Weights of a small model that answers yes/no questions on an image's attributes.
Model: 12.8M parameters, 64-pixel images, encoder arch vit, encoder norm layernorm, encoder patch size [4, 4], encoder layers 12, encoder width 192, fusion encoder width 256, fusion encoder layers 8, fusion encoder norm layernorm, fusion encoder activation gelu.
Training: muon at rate 0.0034, 6800 steps.
Rows from block 5 of the image encoder of a small model that answers yes/no questions on an image's attributes, named by matrix and row number. Rows with one number belong to one neuron. Each number is 128 + 32 x the weight over its row's rms, rounded and kept within 0 to 255. All counts start at 0.
After each neuron's rows are labels from the 100 images, of 14976, where the neuron reaches its highest value: "strongest on" is what is common among them. Only what is clearly more common there than usual is listed. The data: cartoon faces.
# fc1: MLP up (encoder.blocks.5.mlp.fc1.weight, 576x192), inputs 0-95
# fc2: MLP down (encoder.blocks.5.mlp.fc2.weight, 192x576, transposed), outputs 0-95

fc1.336 [ 51  50 107 124 112 116 162 123 123 132 127 176 123 123 123 115 116 120 198 119 138 135 182  99 151  80 144 106 147 120 137  92 134 121  71 118 142 118 108 212 211 129 134 109 147 107  88 133 126 134 128 128 119 128 126 175 106  74 133 124 138 142 132 129 162 114 110 113 128 138 141 116 115 172  94 159 148 127 145  93 242 134 126 144 178 116 118 126 120 154 110 123 152 137 128 137]
fc2.336 [102 119  46  51 107 127 121 122 134  92 128  63 123 141 144 140 127 144 144 131 170 170  84 128 127  64 124 140 128 136 121  81 128 136 129 126  99 136 146  94 129 128 129 125  81 133  65  38 131 130 112 120 137 122 169 153  78 122 125 149 137 150 181 177 116 169 146 205 129  80 149  49 128 142  97 132 113 125 128 132 127 117 105 151 123  82 102 161 132 147 131 105 120 141 115 161]
strongest on: angry

fc1.56 [189 124 146  92 129 122 134 193 133 104  64 133 128 135  77  78 128  69  88 142 124  77  94 125 137 126 122  92 102 116 131 129 136 124 127 135 111 128 109 128  55 126 133 197 176  93 120 128 165 124 100 184 103 132 143  88 173 126 141 120 133 129 128 134 184 102 121  47 129 144  90 132 125 127 128 135 132 127 126  37 127 128 191  70 129 117 155 129 140  82 144 128 126 123 126 120]
fc2.56 [128 125 114  97 115 118 140  97 119 150  81 139 161 111 127  77 142 127 101 153 128  66  84 174 127 128 162  96 151 135 157 135 134 104 140 134 124  77 121  73 109 125 122 173 120  97 128 129 138 137 128 189 122 129  84 113  90 167 107 140 126 128 120 255 117 162  63 128 169 141 114 100 136 131 129 139 109 121  98 116 118  78 127  47 129 132 125 111 167  97 127 128 113 118 135 128]
strongest on: cap; pointed hat; top hat

fc1.88 [ 85 120 127 127 134 116  95 160  75  82 157 136 118 169 128 111 115 102 112  95 129 129 129 108 105 149 144 139 137 109 144 135 139 122 131 131 221 116 112 124 129 147 110 122 127 130 137 150 115  96 120 127 127  96 154 147 141 140 155 124 126 107 139 130 123 145 132 129 131 108 162 110 128  72 154 125  98  94 109 197 138 131 173 177  89 128  84 136  99 117 116 113 138 202 145  76]
fc2.88 [133  77 130 112 126 134 130 141 123  93 132 169 114 149 131 146 124 116  76 131 137 130 130 116 136 132 172 129 169 131 128 111 149 127 140 143 141 129 145 128 138 187 139 128 132 128 129 130  44 134 138 164 128 146 114 125  31 114 108 111 110 143 134 107 134 117 127 136 143 122 124 130 179 114 100 114  91  50 116 165 173  19 154 152 129 127 121 134 127  39 114  88  91 130 130  94]
strongest on: pink face; beard; pink hair

fc1.365 [128 115 124  73 125 135 128 109 132 116 129 139 113 128  99 147 150  94 116 107 131 131 143 124 130 128 123 144 134 151 115  72 154 128 146 122 128 151  99 112 124  82 168 149 130 100  91  68 123 113 129 176 141 153 141 108 121 109 137 128 143 152  69 127  82 132 153 187 125 134 126 128 141  81 129 107  94 145 107 129 165 176 131 129 127 133 177 130 126 126 153  63 123 145 166 128]
fc2.365 [187 169 127 137 122 140 140 128  94 104 132 177 144 125 157 143 158 127 140 153 197 143 160 148 132 113  64 137  97 126 119 123 123 121 124 125 115 146 118 131 118 105 113 128  96 131  22 131  85 118  41 176 144 123 123  62 139 145 115 126 118  57 131  95 172 138 125 129 144 138 150  61 188 118  67 140 110  83 134  16 219 129 134 128 180 126 166 151 168 135 110 180 160  84 130 147]
strongest on: neutral; moustache

fc1.545 [113 129 128 131 218 130 120 133 131  90 118 129 120 100 126 128 123 129 133 120 127  97 111 123 128 124 251 127  99 128 148 117  81 132  37 255 127 204 129 128 130  58 127 185 127 128 129 128 121 153 133 128 127 127 128 128 134  90 128 128 129 127 129 128 128 178 129 133 133 124 118 130  85 147 121 108 111 103 237 130 128 132 238 130 126 128 156 121 131 131 130 175 123 128  87  89]
fc2.545 [128 116 129 132  53 217 132 123 130 211 128 118 164 112 127 128 131  94 129 124 127 123 124 125 107 132 159 139 190 128 128 126 255 124 174 117 127  77 121 127 144 132 141  81 125 128  86 127 129 128 133 129 128 127 173  94 130 129 127  53 129 127  96 131 126  42 104 118 128 151 131 118 172 127 127 129 139 128 128 135 123 126 104 132 143 130 128 145 128 125 127 128 147 129 128 125]
strongest on: blue hair; earrings

fc1.29 [153 124 164 127 115 152 132  65 145 132 130 135 131 129 195 136 219 130 145 114 125  56 129 134 129 128 140  72  82 128 132 126 119 128 133 135  95 146  65 127 232 135 132 130 128 111 145 119 105 109 124 134 111 125 129  96 112 128 129 129 129 118 162 156  51 123  67 143 130 116 128 113 128 207 109  67  90 149 190 191  67 127 132 114 127 154 133 126 131 134  89 139 128 103 129 136]
fc2.29 [128  91 132 136 127  97  80 135 128 104 135 186 127 131 127 112 133 133 140 134 120 129 151  76  84 132 127 129 111 129 148 139  83 134 129  92 157 136 101 132 133 133 126 107 123 122 136 183 122 118 127 130 129 111 107 148 110 129 131 127 107 129 117 121 114 140 175 149  48 126 128 135  97 140 126 140 133  38  59 149 127 139 127 128 103 150 128 117 106  35 126 129 183 141  56 122]
strongest on: pointed ears

fc1.459 [120 151  88 125 240 128 119 117 128 130 127 127 155 128 131 126 129 142  89 130 128 115 119   0 142  81  90 139 128  93 111  99 131 134 171 110 128 140 128 199 122 126 103 119 118 131  94 112 128  60 137 130 163 186 104 151 185 125 128 128 140 132 103 133 143 105 131 136 128 129 166 128 111 139 119 169 112 119 104 197 128 128  73 129 118 136 128  72 128 132 160 143 126 105 135 151]
fc2.459 [130 128 128 127  36 158 124 110  82 127  46 122 123 108 129 163 191 174 132  71 127 139 128  91 131 255 117 112 115 133 126 132 122 117  91 128 103 129 117  79 129 126 101 113  95  67 144 125 107 117 132  65 121 130 162 130  97 127 152 128 103  90 113 124 130 161 199 142 139  76 128 135 149 137 255 129 131 138 127 101 147 128 135 126 126 138 127 126 133 129 164 168 166 129 124 103]
strongest on: smiling; winking

fc1.470 [ 49 117 135 170 117 128 140 132 130 132 125  62 122 125 128 157 126 127 112  96 120 127 124  98 129 115 117 131  96 103 113 121 109  25 128 119 127 106  67 127 136 122 173 129 144 177 122 204 121 144  73 130 125 125 239 128 163  70 115 126 189 181  48 129 172 109 157 141 100 151 128 119 134 127  92  99 136  96 157 136 111 125 138 107 151 122 181 125 146 128 125 145 136 129 127  88]
fc2.470 [101 118 136 135 127 124 138 127 132 122 126 127 124 135 116 135 116 135 140 164 127 128 130 170 126 119 168 191 127  74  95 176 114 138  24 141 134 126  98 135 183 126 112 125 131 131 120 158 156 125 151  92 126 198  70  62 139 111 130 120 132 132  78  17  69 128 114 125 143 165 127 128 125 131  59  89 135 200 170 153  88 131 121 132 116 143  99 133 128 130 136 153 143  88 163  64]
strongest on: cap; a bun

fc1.42 [ 34 103 132 144 136 101 128 104   0 117 177 142 146 136 106 129  46 107 128 128 143 125 119 100 128 115 128 124 130 146 165 126  77 123 123 131 144 191 125 124 126 166  73 129 108 177 194 176 123 128 120 142 169 135 139 143 189 136 216 133 112 127 105 111 133 161 137 104 133 127 102 121  98 128  29 152 161 128 116 156 121 129 130 121 152 163 155 141 135 106 129  92  50 150 117 128]
fc2.42 [139 127 124 135 169 119 127 114  37 128 137 154 195 101 106 133 124 129 111 125 192 138  94 105 130 127 138 129 128 105 155 255 153 127 127 128 122 110 137 117 166 125 255 136 111 113 132 121 174 117 139 140  90  83 129 126 134 100 110 113 132  42 167 200 134 162 112 127 128 138 125 165 127 125 134 118  92  98 127 153 114 118 131 134 133 145 118 133 119 102 156 166  42 152 132 153]
strongest on: blue hair; spiky hair; orange hair

fc1.154 [136 127 126 150 128 126 236 108 120 131 128 110 130 205 128 179 121 127 110  61 128 141 128 134 125 128 146 128 128  45 113 133 128 125 129 122 128 178  96 108 125 144 126 128 130 128  59 128 134 130 140 127 127 128 167 175 126 162 139 128 130 127 128 133 255 192 130 123 129 114 143 248  26 128 115 132 142 108 125 169 129 127 130 127 158 131 212 128 124 128  43 128 128 129 125 115]
fc2.154 [ 99 130 128 129 128  75 125 128 144 126 128 128 132 129 137 122 127 132 129 136  98 115 130 129 143 126 123 131 132 127 129 132 128 143  91 181 127 127 174 129 131 143 121 129 129 129 129 143 122 129 112 129 129 142 135 127 121 117 128 127 123  73 114 253 128 112 114 121 132 126 130  95 216 136 128   0 125 118 128  87 133 130  66 129 124 130 122 127  73 164 128   9 184 137 129 133]
strongest on: blue hair

fc1.290 [128 123 128 124 177 135 205  75 131 141 122 159 143 128 117 124 147 119 222 140 128 118 117 132 130 116 134 163 153 121 112  92 115  99 120 192 123 130  81 111 144 185 179 132 123 115 189 127  59 125 107 131 128 172 104 129  99 107 143 101 134 128 102 129 170 153 123 133 120 194 203 136  78   6 125 120 129 136 133 127 178  80 123 136 139 134 133 139  90 126 124 133 131  76  88 123]
fc2.290 [100 133 131 117  53 125 172 144 167 127  77 134 128 116 125 112 116 124 126 161 136 126  98 127 119 128 125 142 149 124 183 148 132 146 122 128  93 183 144 134 215 132 127 133 171 202 128 120 126 127 131  86 130 126 128 136 106 115 143 120 115 128  95 135 134 129 135  85 222 128 129 127 101 119 121 129 128 122 105 173 180 128 107 132 144  84 203 145  46 116 156 137 129 142  60 136]
strongest on: angry

fc1.356 [134 114 128 135 131 133 133 150 136  55 123 159 175 128 168  66  68 155 114 115 133 133 158  81 144 160 120 132  87  41 152 127 138 130 160 111 144  86 199 103 106 120 108 122 129 141 131 128  62 139 128 126 142 128 123 154 145 113 142 128 117 128 123 139 119 148  76  85 119 130 109 133 126 157 154 126 122 128 137 126 101 138 139 129 123 138 144 140 143 154 126 122 130 128  74 208]
fc2.356 [207  79 128 139 140 141 119 119 121 129 124  96 134   0 129 116 116  93 185 169 133 112 146 110 134  52  63   4 173 195  84 126 135 191 170 125 126 103  20 172 132 128 153 117 166 125 138 134 130 122 127 138 134 151 127 127 144 162 124 128 124 116 159 129 122 134 129 132 113 139 138 124  98  49 124  98 200 103 125 166 134 186 127 149 125  34 129 192 134 119 111 166  46 130 140 132]
strongest on: looking left; glasses; laughing; angry

fc1.101 [ 74 126 139 159 127 118  65  63 128  94  97 127  72 162 184 119 112 129 180 128 128 145 138 123 104 146 138 112 126  71 212 118 137 168 128 129  88 129  77 139 120 108 137  76 134 132 139 124 123 128 148 138 137 112 129 148 125 152 133  92 128 171 140 170 126 128 118 135 118 120 133  24 127 123  67 189 110 164 128 201 124 141 182 108 109 164 131 136  85 122 110  89 120 122 155 148]
fc2.101 [128 158 131 144 122  76 204 112 198 117 156 128 128 116 140 142 127 153 128 119 130 128  63 145  46 145 197 125 106 118 126 118 130 108 122 128 156 124 126 140 108 157 147 103 130 128  83 129 145 167 123 105  51 134 157 117 149 145 121  88  90 124 139 110 114 115 143  52 115  93 125 121 113  97 128 129 126 102 118 144 215  84 143 132 128 164 205 153 128 126 128 142 138  97 126 133]
strongest on: smiling; winking; orange face

fc1.75 [127 124  99 126 174 128  31 155 156  89 108 136 153 128 119 110 146 129 136 139 127 105 127 128  76 162 133 141  95  90 116  87 128 130 174  59 136 179 201 144 129 187 130  99 175  21 132  85  89 130 137 130  97 135 133 131 128 117 166 155 129 122 117 127 106 121  88 127 124 152 117 129 147 190 140  49  59 129 113 119 126 127 255 133 188 131 119 132 159 122 114 114 108 125 128 177]
fc2.75 [112 105 110 129 133 176 116 128 128 130 102 130 210 127 126 145 164 119 127 117 130 130 128  91 101 134 151  71 135 255 138 128 126 107 128   0  95  94 152 124 129 131 255 126 129 128 127 119  72  96 126 118  24 125 128 128 164 179 172 127 124 124 140 125 132 126  99 123 167  56 107 126 129 146 128 116  72 130 131 143 144 132 113 134 128 165 136 137 182  86 139 125 150 129 204 144]
strongest on: looking left; glasses

fc1.138 [130  64  71 113 130 127 163 235 110 114 122 134 128 140 111 143 120 133 138 116 132 153  96 128 182 128 175 132 119 129 127 152 174 128 111 117  80 144  64 126 243 129 139  76 130 150 121  99 128 117 137 133 120 136 169 129 128  31 131 150 130 183 116 150 126 157  44 123 122 110 111 125  88 117 126 131   6 102 128 132 107 123  88 128 146 127 150 111 131 121 107 158 109 127  16 127]
fc2.138 [123 129  70 131 125  95 255 148 128 149 110 130 202 127 133 192 177 112 126 126 126 120 129 158 199 124 162 129 128 128 110 126 144 174 156 127 125 128 115 193 122 134 140 121 128 108 135 128 131 189 101 131  35 137 255  54 113 131 112 127 126 140 142 126  71 134 138 119  93 134 128 128 131 137 148 142 128 140  34 127 124  94 131  73 101 150 124 168 104 147  98 140 123 126 128 146]
strongest on: blue hair

fc1.302 [ 98 157 142 130 119 127 135  80 130 128 105  68   5 123 104 124 127 129 128 112 152  99 162 119 137 121 127 126  53 150  95 133 148 136 128 118 107 111 123 167 126 125 221 113 115 125 125 168 103 113 127 219 117 125 141 167 155 100 154 131  77 123 112 130 185  88 127  82 112  88 128 129 139 143 177 128  84 123 130 119 103 116 102 127 115 188 111 106 151 155 155 120 107 129 217 140]
fc2.302 [ 50 131 129  58 107 156 110 128 198 103 128 124 136 126 163 173 133  94 138 112 123 129 123 140 169  62 179  84 127  60 140 134 131 159 131  98 119 153 127  93 128 167 109 141 119 130 120 106 149 100  80  87 131 199 125 129 123 129 153 129 126  90 168 132 121  82 162  61 151 129 141 127 124 138 141 167 106 130 126 197 161 122 123 124 112 127  81 103 131  62 144 152  92 127 121 120]
strongest on: smiling; winking

fc1.66 [ 98 129 164 138 122 138 136 144 118 127 124 131 145 160 185 128 240 141 127 127 102 104 205 120 130 144 129 125  54 126 119 167  70 116 129 106 136 137  71 146 100 154 103 153 193  57 140 125  65  49 132 137 138 129 126 124 126  99 158  59 104 228 136 147 128 119 128 132 139 125 128 104 131 120 132 154 118 148 133 158  87 144 136 130 117 117 124  48 121 113 132 120 184 138 126 107]
fc2.66 [125 125 105 107 170 132 144  65 165 138 143 136  59 152 124 184 240 155 112 101  99 142 100 131 136 118 167  99 149 136  48 152 149 135 127  21 152 133 138  69 133 145 137 129 103 123 142 110  35 150 151 101 119 111 125 120  98 136 130 127 140 127 140 119 132  91  65 129  67 124 100 117 121  94 146 125 130 126 135 108 118 140 109 155 134 148 142 129 130 107 130 132 125 131 122 194]
strongest on: smiling; winking

fc1.329 [122 130 115 125 117 178 124 185 178 133 124  97  90 147 136 134 151  97 132 125 128  56 132 160 189 137 128 125  54 141 136 116  95  98 113 124 128 150 118 128  88 124 153 120 122 148 173 133 122 135 110 180 125 133 127  93 160 128 134  99 117 136 128 122 121 128 128  86 180  68 147 128 128  66 233 138 128 100 142 110 123 147  78 128 137 243 143  97 108 117  98 177 132 127 122 162]
fc2.329 [133  91 133 116 101  74 104 116 129  70 181 163 126 139 157 138 116 124 122 127  89 134 104 102 147 128  54 126 177 125 121 141 125  96 130 109 126 128 149 142 138  45  89  84 128 131 129 119 120 125 204 119 120 118 206 132 124 129 130 128 127 138 123 131 113 121 142 139  99 214 116 154  56 156 160 112 121 174 145 112 107 128 121 129 131 113 137 207 128  86  95 138 124  61 148  69]
strongest on: pointed ears; curly hair

fc1.419 [135 108 131 116 135 152 113 123 141 124 118 157 125 128 122  84 118 128 120 162 128 120 142 188  57   0 118 123 127 168 161 139 128 225 130  74 137 230 133 128 129 127 122 132 112 121 117 204 130 151 142  44 128 127 129 140  92 114 125 160 148 129 101 130 156 131 124 142 132 142  56 128 136 173 115 128  87  95  96 140  85 117  16 134 132 152 124  66 147 140 144  93 133 134 141  69]
fc2.419 [133 123 168 129 114 129  62  86 200 127 103 132 205 118  67 172 134 121 126 135 160  97 139 130 154  98 133 128 125 128 129 128 128  99 125 134 155 150 164  62  32 128 135 130  51 139  63 179  90 126 124 126 128 223 129  98 114 120 219 170  43 152 128 119 129  94 145 151 150 173 122 118  99 128 128 161 128 136 125 187 117 137 184 133 131 117 130 179 217  98 118 142 152  62  98 161]
strongest on: earrings; laughing

fc1.2 [  2 119 151 128 130 147 128 151 128 122  73 120  87 137 128 131 132 167 135 128 119 128 127 209 130 143  93 130 148 143 127 153   0 119 120 136 128 100 125 189 106 127 121 125 118 130 128 145 147 129 142 125 154 117 134 131 149  98 132 129 120   0 143 127 125 129 137 128  21 170 128 128  95 154 133 133 126 128 123 128 120 131 128 124 128 126 128 127 100 128 128 128 131 186 119 122]
fc2.2 [142 131 127 139  51 159 134 126 128 113 135 103 156 125 121 137 126 128 137  95 126 128 107 127  86 134 167 128 109 129  76 159  92 128 133 127 136 127 141  93 124 141 127 128 128 122 134 126 191 114 127 123 104 137 134 125 131  84 131 145 139 138 129 129 128 100 136 132 131 127 118 127 129 126  34 145 116 125 128 121 128 126 248 114 185 180 137 129 161 124 128 108 165 126 135 129]
strongest on: earrings

fc1.378 [128 183 162  98  60 133 157 139 126  85 151 129  67 175 117 131 142 122 164 176  87 128 131 116 124 130 130 113 133 139 127 118 138 133  66 116 122  28 127 100  67 126 190 129 104 128 135 135 120 140 128 131 116 131 116 129 131 130  74 167  53 112 154 138  70 124  85  94 125 128 107 164 179 138 122 119 131 131 133 135 126 125 114 125 139 131 116 175 132 135 140 123 132  75  82 187]
fc2.378 [119  87  56  89  84 143 125 162 218 157 143 146 183 134 144 130 145 104 101  91 130 141 143 125 152  98 131 131  89  96 122 131 125 160  33 133 129 128  62 111 113  34 117  80 111  95 136 148 163 120  64 136 147 122 122 127 129  91 113  96 108 118 135 109 157 143 102 157 115 141 118 122 169 191 176 129 106 112 141  94 131 160 124 138 123 112  86 136 128 110  88 143 105 120 123 131]
strongest on: pointed ears; top hat

fc1.202 [103 120 131 139 129 122 128 122 117 118 128 136 128  66 159 135 132 113 127 120 175 117 128 125 126 128 129 138 137 128 182 135 254 141 128 134 129  92 128 108 127 141 137 126 128 124 126 124 128 133 101 129 141 141 127 101 128 112  74 131 134 140 155 128 124 130 125 127 130 116   0 120 169  66 100  62  69 113 221 133 137 152 129 122 139 124 112 128 130 142  28 128  94 143 110 129]
fc2.202 [200 223 150   8 129 127 147 120 119 106 180 122 126 206 166 113 124 161 173 186  96 128 129 123 121 183 139 107 121 119 128 111  83 135 128 123 145 127 125 119 136 127 125 128 127 130 150 125 204 132 222 180 129 126 134 122 123 107 122 131 130 111  96 136 124  48 143 124 139 119 131 126  95 166 112 143 127 112 180 110 107 124 186 130 163 117 194 128 155 103 140 120 134 116  64 173]
strongest on: pink face

fc1.359 [ 93 123 121 134 136 138 203 129 108 122 101  84 151 126 128 136 121 182 162 138 109 117 134 123 129  44  90 116 118 109 135 181 138 122 155 128 126 126  93 211 153 132  83 150 128  74 142  90 129 126 177 115 125 141 128 128 121 143 210 132 171 104 209 169 195 154 118 129 131 133 132 142  68 147 130 137 140 125 116 131 149 105 129 127 152 127 133 132 122  92 130 114 157 130 151  78]
fc2.359 [128  58 120  98 174 133 150 140 113 100 133 100  89 126 142 150 137  94 176 188 134  75 129 118 197 127  64 136 129 128 166 133  22 203 199 133 144 138  73 180 112 128  97 155 160 122 115 123 152 120 126  93 137 129  72 104 134 113 172 130 181 129 139  82 140 176 129 109 117 128 177  71 101 173 127 161 113 137  18 139 109 124 130 128 195 151 125 125  51  90 115  73 142  95 166 144]
strongest on: angry; sad; beard; sunglasses

fc1.410 [129 132 138 106 178 125 121 118  79 135 162 124  97  78 174 129 126 106 179 186 121 129 137 134 114 136 117 190 119 119 147 126 123 134 100 124 116 115 142 105 128 129 132 125 111 128  70 113 143 119 106 130  99 164 128 128 133 143 141 132 125  64  76 127 121 141 139 111 129 167 255 108 131 178 206 106  96 156 128 128 114 179 100 124 136 163 128 144  78 133 136 128 126 129 200 128]
fc2.410 [144 180 129 143 119 117 119 182 161 188 112 177 166 138  61 122 119 168 130 125 146 106 128 145 128  87 108  96 118 110 116  97  92 144 109 119 166 129 105 202 126 132 128  99 129 115 158 136 148 136 141 146 150 126 131 156 134 168  90 152 129 127 197 118 121 102 167 131 167 120 128 122 127 115  66 216 109 108  60 127 185  73 124  71 128 127 134 123 150 164 138 174 112 125 122 132]
strongest on: pointed ears; spiky hair

fc1.213 [ 83  80  96 128 127 128 160 193  53 131 133 128 127  92 122 113 116 135 138 141 126 129 161 108 148 127 255 164  94 126 119 157 130 214 125  82 148 104 109 135 194 126 127  67 127 131 120 129  84 140 127 171 134 204 141 126  95 100 130 155 183 113 128 130 114 124 112 122 125 116 100 131 122 129 129 131  20 152 142 128 160 126  96  88 142  99 120 120 109 125  77 135 147 142 128 126]
fc2.213 [124 127 111 216 146  98 255 112 131 128 137 129 142 148 128 125 147 111 109 120 138 102  73 129 184  58 235 109 127 124  93 110 128 170 128 138 134 138 132 127 120 142 178 145 113 138 128 132 129 158 119 118  79 118 222 132 171 133 117 126 120 146 110 143 107 120  97  57 148 138 130 139 143 105 127 126 124 130 123 121 106  98 141 134 127 144 128 128 138 130 110 127 156 128 150 103]
strongest on: blue hair

fc1.89 [ 94  37 157 139 119 159 139 102 126 124 128  82  79 132 172 123 136 139 125 127 123  86 128 139  97 127 160  63 130 140 141 116 112 110  92  85 114 128 137 137 113 139 189 167 130 142 100 129 108  84 142  95 173  97 140 125 127 121 139 149 175 120  79 160 157 174 130 138 128 128 101 154  54 126 169 135 123 112 122  54 137 128 192 195 124 131 127 141  92 127  77 132 113 119 124 123]
fc2.89 [160 132 143 139  82 127 139 182 132  88 104 162 145 135 153 127 161 128 116 113  90 138 116 131 124 125 137 131 105 130 122 131 113 211 132 132 147  86 180 107 127 133 128 106 128 127  44 123  88 141 122 161  77 152 115 130 123 134 139 126 132 141 149 103 123 116 105 131  55  78 120 140 163 130  89 133 155 134 129 220  50 131 149  87 127 139 144 216 141 130 144 120 184 135 184 135]
strongest on: earrings; beard

fc1.177 [ 41 128 226 129 140 153 131 143  95 123  90 151  74 172  17 121 172 150 125 172 146 121  94 142 123 142 125 128  98 134 136 108 127 137 136 131 120 140 102 152  84 195 130 118  55  74 139 115 133 140 141 123 143 130 133 155  46  92  54 125 118 100 112  51 176 187 149 125 174 123 128 126 125 241 113 133 110  76 147 122 127 120 104 157 113  74 126 124 128 137 126  66 135 124 109 149]
fc2.177 [184 113 164 143 147 151  99  42 136 143 207  39 134 149 185 122  84 114 128 121 140  95  85 138 132 141 140 124  77 122 131 204 163 129 130 126 201  47 117 103 123  92 124 207  81 129 141 143 132 126  99  69 145 135 116 113 127 130 140 124 128 112 126 142 129 145 130 139 164 102 146  40 144 127  79 135 118 140 112 114 144 147 153 107 126 128 177 120 131 123 113  65  52 139 124 151]
strongest on: pink face; spiky hair

fc1.22 [145  25 131 121 128 132 126 121 206 128 127 128 137 102 136 136 128 114 135  99 126 128 110 163  91 107 127 160 123 128 135 142 121 130  98 159 155 135 125 153 135 128 126 100 173 135 129 151 227 145 131 132 191 113 123 126  66 128 128 128  78  41 131 140 163 188 107 149  73  98 227  81 118  35 134  87 126 110  97 149  21 102 129  76 161 133 124 182 160 156 128 129 131 135 139  59]
fc2.22 [125 135 128 123 164 131 151 129 184  85 128 223 122  88 126  88 125 116 136 128  82 127 125 128 114 102 125 122 116 116 158 126 122 126 112 140 119  56 148 128 116 139  82 127 131 117  19 126 134 129 128  74 117 128  88 129 184 128 117 125  67 127 123  73 186 131 161 195 122 131  59 119 168 171 128 128 129 130 125  34 149 142 214 127 129 128 106 128 127  82 192 154 128  83 131 129]
strongest on: earrings

fc1.516 [102 129 128  69 129 214 130 119  50  86 129 146 109 226  95 148 120 109 133  86 114 127 119 204 185 106  47 141 110 126 142 170 136  71  59  78 159 171 133 133 169  96 115  86 134 135 118 135 130 140 115 113 122 112 153 123 141 118 139 225 131 111 154 128 119 136 128 119 121 120 139  94 128 134 128 136 102 138 172  87 143   6 156 119 108 131 157 183 147 108 128 129 129 151 140 124]
fc2.516 [ 61  75 156 204 146 148 162 113  98  71 121 166 114 150  93 125 128  95  69 112  80 170  86 200 155 118  64 126  67 171 133 129  61 128 136 125  47 129 146 127 131 136 118 138 109 146 127 148 124 103 181 130 130 134 167  75  93 233 132 126 157 128 128 134 126 129 126  66 123 148 122 129 175 130 155 140  53 128 194 101 119 129 129 111 161  85 128 155 139 118 214 114 152 145 102 172]
strongest on: neutral

fc1.145 [206 147 126 116 128 157 103 138 129 128  60 129 104 182 127  94 136 168 129 128 148  48  98  70 132 126 122 165  34 186 106 127 239 128 125 196 125  49 127 128 133 102 158 128 128 123 137 148  99 127 111 125 146 128 127 125 131  45 115 128 122  72 130 126 127 128 126 131 124 134 131 128 124 144 161 129 133 127 138 143 166 127 127 106 122 135 134 128 124 112 129 145 139 128 118 128]
fc2.145 [158  92 113 128 153  80 128 213 129 121 138 130 118 131 112 194 135 204 131 118 137 141 182 114 121 134 131 128 129 126 128 121 132 130 156   0 125 130 128 112 127  81  73 109 104 104 116 130 127 127 158 153 123 127 125 129 110 139 149 126  99 116 130 102 128  91  73 133 130   0 129 203 130 130  74 177 138 128 128 126  97 123 180 115 128 139 110 181 139 103 128 115 128 125 133 129]
strongest on: neutral

fc1.500 [134 128 128 155 129 137 124 129 127 135 137 141 101 127 109 116 128 149 137 133 132 102 133 105 124 127 125  58 121 114 132  91 127 110 128  91 129 132 131 171 149 145 118 114 124 117 130 128  68 137 138 247 141 155 182 186 129 164 134 134 102 139 120 147 127  53 123 130 149 133 133 130 151 168 130 136 134 109 106  93  97 119   0 122 131 146 136 133 135 141 128 132  81 104 116 129]
fc2.500 [221 120  79 136 120 127 125  67 120 129 132 128 117 141 142 134 162 122 154 154 134 130 115 122 105 126 116 125 113 122 134 148 128 122 131 123 129 171 110 139 165 117  93 128 134 119  60  97 129 133 123 160 150 123  10 124 126 122 253  86 130 119  91  66 126 121 134 158 198 158  75 134 162 125 169 127 149 182 112 135 146 116 131  97 120 182 129 128 126  93 115 115 128 135 127 132]
strongest on: looking left; blue face; laughing

fc1.163 [128 169 128 150 237 165  91 127 125 121 123 172 124 135 143  82 101 136 128 110 128 101 128 131 164 145 127 130 131 125 135 127 167 124 149  68 130 114 121 122  86 104 101 134  97 128 150 109 123 231 128 126  77 150 137 127 116 132 179 147 125 103 128 140 131 127  63 182 125 105 129 150 160 120 131 132  11 132  84 137 128 131 245 128 116 127 134 129 140 124 119 136  74 163 121 125]
fc2.163 [128  58 212 138 136 129 147 181 187 127  88  84 209 128 128 141 141 127 167 132 129 165 155 135 127 158 101 111 160 202 189  54 141 133 115 128 124 143 122 170 122 123 145 130 121 127 148  79 129 118  96  99  57 121 132 130 129 117 145 130 172 164 128 108 134 131 118 135 149 137 149 104 146 146 132 116  13 128 110 127 110 131 121 236 126 128 122 114 177 128 129 111 100 129 140 123]
strongest on: looking left